Weights of a small image colorization model: 48-pixel images, activation relu.
Rows from block 5, named by matrix and row number. Rows with one number belong to one channel. Each number is 128 + 24 x the weight over its row's rms, rounded and kept within 0 to 255. All counts start at 0. Numbers have three digits each. After the name is the row's rms in percent of the matrix's.
# convs0: first 3x3 conv (model.blocks.5.convs.0.weight, 64x64x3x3), inputs 56-63, a 3x3 kernel for each
# convs1: second 3x3 conv (model.blocks.5.convs.1.weight, 64x64x3x3, transposed), outputs 56-63, a 3x3 kernel for each
convs0.1 111:153149159152150155150153153144137144143144143146148142144146153149150154144151148157156153156157156156156155149149154146142143148149151141140137145145143147145150142145142135140140137137140153158155162159158149144142
convs1.1 089:080077078075071082079077081152157159156149159153147152145142148135139141132138136124122121121130124129136129157158155151158157149154157116125122121126132118126136129132131123124125127128135087081086086081079084079080
convs0.2 059:132136113146158106132152134117097085128109106151117110144141139137139128140139131110111105117118099121121100145138139148143134148144136129120089144159137134154130179163127181164154168157168168169174145149139154154149
convs1.2 103:094092094095096094092090096144149149153153153155156154156155157155150153153145143119122135129121125129124122148151154153154156153151157161156161141136149116115126106118123104113114100102101097093102102098099101099097
convs0.3 120:101110155107106150111115147101099102103102102104103103108107108110111106116110111108122113101110110104108104111109111109111111106108111102099107102105109104105107105113112104106108101105107114115118124124122145139122
convs1.3 085:076072068072070068080067069140126140122120136115114136147139148145138171135130157133112111145113116164147137145145153139145153145153150163142123154140121156131111134142143142151158152161164082080089077082088085075083
convs0.4 104:142139132138147145136146147148151148155152150155149151159153157156153156157154148155153156153154155157156152159157151157152155157155156152153151151148145144149146150152150154149145152149149155158151155157147158155160
convs1.4 070:102102110104103113108105106151160151152147144142149137134128131124133133122131124119114106121115114128128124162156155166161164159151159099108133115130134118123123140133137138138136141146141084083084077081078078078080
convs0.5 135:162162158161165161163162166104103101102104103104108109109105104107103107107107111103107105105105105104104105106106105106103106109108105115117118113110116111112116109106108107107108110110107112112115109112109110110111
convs1.5 140:167168165162164165166166164142141139148151149155150152102110110118117117107104106125129130101099109114114122148148149147149147151152155140146151175179178086111122102105108099096096087081081111110108103104104111108111
convs0.6 091:093091084098095086096092088128132140112112120099103102101100100102109102104108099113113106113109112102106103097095097094098103090093095112105104100102099096098092109108115110112111111110113092093095103100097101098096
convs1.6 098:081086084082081079083081086152152149154147152150146153137138140133135134130130133121119122124123123124124127150152152155152150155157158128128138130130137133131136120119118127125125130130132094097094095093094092090092
convs0.7 145:158159169158162175156157164102102103102101101102103099105108101106106105106106106107109106102103106104105106105102100105105103103101101111110115114108113108111114107108108103105109107108108106102108106108110108104102
convs1.7 116:156156147152151146157148143134160119146163131147169124119107120119104119099095111112116131119122134110129143148146160146139151136142156115111146145121155128112131117114103104100087119103084099092097097086100096094101
convs0.8 093:105104099114107114094111113162158155159156149159158146161157134160155149149142141129135129131143123126136120151145133144142125116125106144140144138133134141138133153136143146147147148153151159145137164164159118138136
convs1.8 106:090086087088082084087087084151154155155160161142151149141141141141141142143136142143130121127122131132125135153157157151151152151158150149132135147130134117107114135136120125130115119125111093089097098095093093094094
convs0.9 093:114117123113115108110105103132140159124137151083090091153145144151145136146142135158152150144147142149150143119121115118122112122119109096101099097093092092086089088095094095096108097095103099097093107110096111111102
convs1.9 100:095096090089090092091089093146156154156160156155164153142136134142141144140141139137131132136139142133141135159158158160157158153152151140138136138150151126132146137146132139132115111103096088085084086085085083087084
convs0.10 082:142155112143149107128143104124114117116106107111108108131135132124127136112116128101099100104095102105093092116109112117114111122121118116117108104107099100098099127114107113117109107106099107156122146142122157151121
convs1.10 096:083080082084083081079086083158154151156151154148157157146144148139142142141137146112112114115119117117121119151150152152154153150156156126126126125127123126129125108104108113108116127127122095097095090096096095089099
convs0.11 075:123142155125144157124140144151161161147156157140142150136128121133132125134138127157153143157154156154154154123119111138130123150143119130142149124139142115132121152167162146150157135141145137139142129142137168166154
convs1.11 102:095094092091093091096091093142150154148148153150148154131139133144149148137142143123111113107111113117115125142146160148157161153160161121097082143135120136121112150160152133140115099094081090082091085084084088085088
convs0.12 117:107113107109112102114105100106106110102103104100096103106102101106106101100105106108107105104102104103101102102098103098100102094099100104105105101100104105101108101099105102105106104101107109108103106109112110112107
convs1.12 099:083083083086086079083079082146145154141143151146140149135149157140144151140136141126122116127124121130128123152153156152159157157157158154135118153139120144141122113123128129139136137146148095091099094091098094093094
convs0.13 125:139145152143146143152143136148146151141142144131133140153153150158155151155158151145150154150153159153154159130143145140148155156161155145143144144139139138142142142134139141141141151146146114112114106106107104104100
convs1.13 093:083084086086087083084087085151155160150153155145144146130129128126127128130132133118122117127123123126127126159156162159155162155157151118112121131127127134128136131127118127117109140127116090086084087089091087085085
convs0.14 082:131154163125157169136167172138145146145145148149150154151145149151156151147157157158160158157156153152155152145139148155151147156149150145141146136140145136135141149143142149146147154145153161162167152159164147153159
convs1.14 101:081076078082081081081075080145148151149151157153150150119117121115117120107109118116110115118115124112112122154157157156157161153158158116116112124131131135143144131138139139130122132126114094094094091094092088089092
convs0.15 097:116105110118109108115110096120130121121121114115120116129126121127125129127122120156149135145155141140147135145138141145138139141137133129128126128128125130130120104109108104107110107104103138137133155154146142147138
convs1.15 085:138133122133126116130121115144151159148148153154154151092087104103102109109107133105104102109111099108101101147153154152155155156158157137136126130134138113122138093100108102112110107112108111109108111110109113107105
convs0.16 057:085073083099072089078074081139149151131127128142133125120117109115114114110110113151148126150154147126127137110104094104107099094102091124119120119113118125121121161164164148158152139156140084067062112104090136145138
convs1.16 096:080079074080079075077074072147158160151159158140145155110117130117119130116117118122122124118122128133123123151156155149148152149153157132118124139130131128128134136144138137131129142133129082088089087087087089086091
convs0.17 085:127135149101137143095135145135136136140138129143141139142136127149145137159154139152149144157155142147158144106101100100099102102100103137140147133136146130132128109115125120119123133126120100101096097104098100103098
convs1.17 098:086082088090087094089083085158150150150155151150145147136135136133133133132131128126126124124124122130129130154152157155155150155156158137139143124126121124125125101103101106106112106108108094096094089094093089090093
convs0.18 106:124127135122142132123126135145165148152166143131141134137137129144145138134136133138145137141153141129135136111110094117119101107113101130134140127135134124131131129138132126142134110118112135135134139135136149147147
convs1.18 137:110111109109102106111106112137143147140145150139145154150150141152157151148150150134134130138142140126133137142149140145149145143151148114107108111106114102105119147148142137141133110114106083079088084082089085086091
convs0.19 080:121143113137171126140154111150141117167149131158140135105109116100110114101101109106097099103101105112109107114115137112115142115130147137131115131129117114108106100112115100099093114099082130130129136141134108109108
convs1.19 093:092084089084089084087086090154154146154153146153153151141139136146146142147147137109108109118123113125125117154156159157155153157153155141140139135134140147139137123114097135125111118116112096096100092093097093089096
convs0.20 104:121166160121154162135131160129131135107105112115106102147147149151154156149155159153153151146149149146155154156155154150154149147145147098095104116106117134121124141135126140136119144143132159159157158157156151153155
convs1.20 097:085085087084086082090086085143147142137138143140134144134137140131133134130129126136135134139139133141135134154160164158158157152156159148142130140140135144136138139139148128136144121126131086090085083088083087085087
convs0.21 099:065079080083093083085086091120118118114112114120115113161161152159155151159156144142152142137148129127134122153151150151157150142143135112114110114120110126124124136133125136135123133127123158163164166160165159162160
convs1.21 125:096090089095084088092087092133130121151145138154144135135137132146152145142150147150155147128144146131143139137140144140139145147146150124126114135144144090110123154154154140138139102099110104105099103098100101101101
convs0.22 106:122125119122129128111121111154149155150147150137145137102097103102103101100101102111107102112104106109110108103096096094100097101100097128129130111120121114110111115118115111113115102109105096098098105104104109105101
convs1.22 086:080076083083084082084084079163159144163157151155156146123126131121118108112109095120123135108114113117114121148148146145141146153153147110128154125130140130122140130126125128130129131135139088092085093085087091087083
convs0.23 072:116156145119166141117144144114105109099099106100090086153150142155150140149153145162141150159146148145148126145127132160147131166154145103100106102098090099098092162163160166164157159164153136135139161162165157157164
convs1.23 089:083087081082085081082078087143157158154146155154148148133136135133133135136131127115112116125122118131128122151149160152145154152152146109107100122111101119117104153148138140140125143143139081087083083083084077082084
convs0.24 084:116115104129116107124109108119129130133136139130133136097096091091089093090089094106105104113112115120119118091094088087093085086096092127123136125129128120122131101108109105111115106117121097097092096098096100097091
convs1.24 093:084090085082082083086082090146142150138147154143153155145153169155153165148146152112099109115119121108108114151156150152155154156153155123130142124128141123131145156151162155156163153158156094096099087094099088096096
convs0.25 092:147102096147107097157112104110143140104134142115136141142133138142133133123122118086102104097110100087092090149136126148140123152144130132120120119104100108100094120125125102121125081098116138145138125130139152150153
convs1.25 102:084084084085084086090085079111116121134151150151159156096104101089091098079091103157141127138127127125122124156163159150157162156157165140127126145130128151138142154163166154158161144153143089095094094094095098099096
convs0.26 127:135110103142115125143135129150147143148148147153153150149148148152154156156156157156158154150148147155156151154151151155150152152153155151152149149150145147152149149152152145146148150156147150155153146151151148152149
convs1.26 077:086088085090082088096095088133140138137133143142144146122118121126128121119124127138131126129134126133138125163168174164172176171175177150143131162151132150140129148156158123134133099115125073073073079072075078083076
convs0.27 078:086086083078085081083076087098102105110108105113109108110108104116121116122126120133143142112128138141151154091095094082097092092095090113111115109110125113117124100102098105102104104101113095089093092095092091087089
convs1.27 099:088087085085084086087084083148152151147147153150146149141146145136139138134135134126123116123128123119124122151153155158154157150148156144140128140141122142147140118119118129130126138131123095097098092093100096097090
convs0.28 104:112120134109124138107125143133143150117125131102107111155153148158158152162158154161162153152158151139148152153149139156148139143139139119119122116117118116108115127119121123121116128133115121121116152151145160155160
convs1.28 087:098091092093091089086093087158156145160158149157161155129132132136139137131136129125132128132130123136138134155150168158160166145151162157155141154146132142132125122129124099115120103109112082083081078077081079077080
convs0.29 091:138113131147122129142132153101099105104103105112105107130127126131122111116107100112117119102103096109105088145162158145151148137138126112112109128137138137139149105103105106107110115113109163166167177170177107102119
convs1.29 092:086081080085084086085083086120120118133123125142138137156160160164163163127129140143146138138147138131141139143147149149151150150155154151146143148156155126140138141153152134150156134141142090089089093090089094098093
convs0.30 095:133161154135161159139148155118112104138126114131123128147136122144138132134114115097093092106106100113102102108102106103100106101102101131141136112122116100113112149141129128135126110119120100118116119116097108115092
convs1.30 096:088085088082083082085083084152157152155154156147147153145141143156141150154139147115107110125109111122118120151149155151153154154152149133130144128127142118122138114110108120114111125118108096093097099097097094097098
convs0.31 079:150143148147149160138140168146155133146157137140149139090107110099101110105106112125145119131148135131139153116117114115117122109114113120131139134140144126143148109111118108122119121130120096091087090089096087090096
convs1.31 102:093093095091092090093094095118127150159157161163160157108121121093093102102101112166125128149119133106110126156159154156157153153154150133133139141149156143149156158161160157152136153136115098094097098099097104101099
convs0.32 093:151140141144126138126129149153153150160163160167167159152150142157155150158153152147157144157155148155161160152151144153146141147148139141146151142148148138145143130128125140139126137142128154161169109139166091113146
convs1.32 085:082081074078075079082083079153143142142144146139140141143139143134137141130134127125123119129132130129130144154159160150154153161151156133136137130137133128138138123119127132138138148138137087088089083085089086083085
convs0.33 110:145143143138135136143132149144137127125119121125122124144130133144131132140130124134145135136144130132134125131133124128122120123122120123120123122123118117114111172172159145145138136123120154160160159162168156158157
convs1.33 162:151153156150148149147148150126110104126113098132126130128130132128130135104106112082085104130148161161184186142127120142129121145134115137150141150164164107128099086099089084098089081093079114115118110111111113113116
convs0.34 081:138158132148168119144150118155157160167164163167166168106106110104114111117128134122121120126155144148164166096095094100108101119127125155154147151161157134134142116117113124117124120116124086084085085084081092090094
convs1.34 086:100095092096097097094094096134123126147129136140133144146138140136135141134133130140139135133136139136140138151158156158157163157158154150153146150155148138142138151155147138143148127141144080083085087084088085086086
convs0.35 135:109114106115119113114124116102100111109106112121118118096101099102100098099098100099103106104098102112102105108109118105104117107112115101102103114111110122123126102097101099097097098102102145150143141132123118106107
convs1.35 089:082081083087088079084083084129129139134138145144149152100105118101105128093096119120126124142139131137132131152158152151153154153158156139141138154150142146142143158157160156155149152153151084085084087092092088089090
convs0.36 108:090140154086147163102157163098100093106103098140123097120102096116109100119109116103105100107109101112110105152126095145115092138115098105118117116124136121119129124115105131115101130122110161163167149149133143125116
convs1.36 097:090081083089081080091083082136130131116119126127122138145134147144145155124121134142114100162132116159141113151150154145149158148154159143118108151131118147138121163163167166166168155166162089092092094093094094093093
convs0.37 111:141155136158152128146125113111107118115105123107108114104099099099100100102101097109110108105110111113108103096102098096100101101103100114122121112113122115112115113114105110111108104108109115128099112124098100103097
convs1.37 094:086082084085085084085082083151160148151143130152149130143148143148143141137136127125136118127123130128125122152149154151144151150142147149153149150137141125112140130115109133125120146149133096088086091090091093085087
convs0.38 095:094131153093136154133132134139132139126118124128126124153153158155159155155156160145160159153159169141149156139148150142157151136144137123117121118116112116109104135137129135129138123124122100108122157155155164163165
convs1.38 088:082084080080076079080082079145145147144147148141148148129132132125135134133135130127131123128136128135138134149155153154156155152153151151144144147131123142140140134127129132138140138143141085084083085082079083089090
convs0.39 092:121113128106115134108124141100103116106102113109110112148148147160154161164169169153145142142130128141139146114102108122121122134144137121112113111114111120121122117118122120126131124127132093094095082084084155158154
convs1.39 096:080077078076078080078077080140142141120131136125130131151147149151153148135138138131131116132133124133134129149153153143150158150156160150147128141130121140134125131141146144147149136149145087086082086079081079084086
convs0.40 101:105130129121141118118133114097097098093093099094095097107108113103110107108111109102100101099102103097105099110116117110113114108109112107104109109108105103107104098096097099099100100101097096104103102111107103111105
convs1.40 097:079080080084085082085085084158158145151153140144153139125120119145123116140117108109121115121126121118136125149148157148151154157155162158161145152144124148136122133118103118109112129141138092093092097089091090091089
convs0.41 142:145154149145152150144148144144147146147146146136141137162161157159161161158163160154153151153149146148151149160157158164161161163164161130136136125119121127117114134132134128129124125127119114113107150151151157159156
convs1.41 089:077078075074076073075077081149146146148147148142153146136134139127128132126126126124127122126134125129132131153159154154152156156153153129126135124125126132124131138136125135132130133131133087084087086086086087083086
convs0.42 125:132173148130141138124133120147145148133138135119126128099101101100102103098099103101100101099093094106100100098100102094102104097099103145152147140140138123130132101107109097108111102105110101107099106102102107106102
convs1.42 100:090087088091091091087089090156156153157155154154157153148151155143148154142144150114115110114121118113114119154159154155160157155156152140152156133144141124137124102099100098096094095098098102101100104104099101102100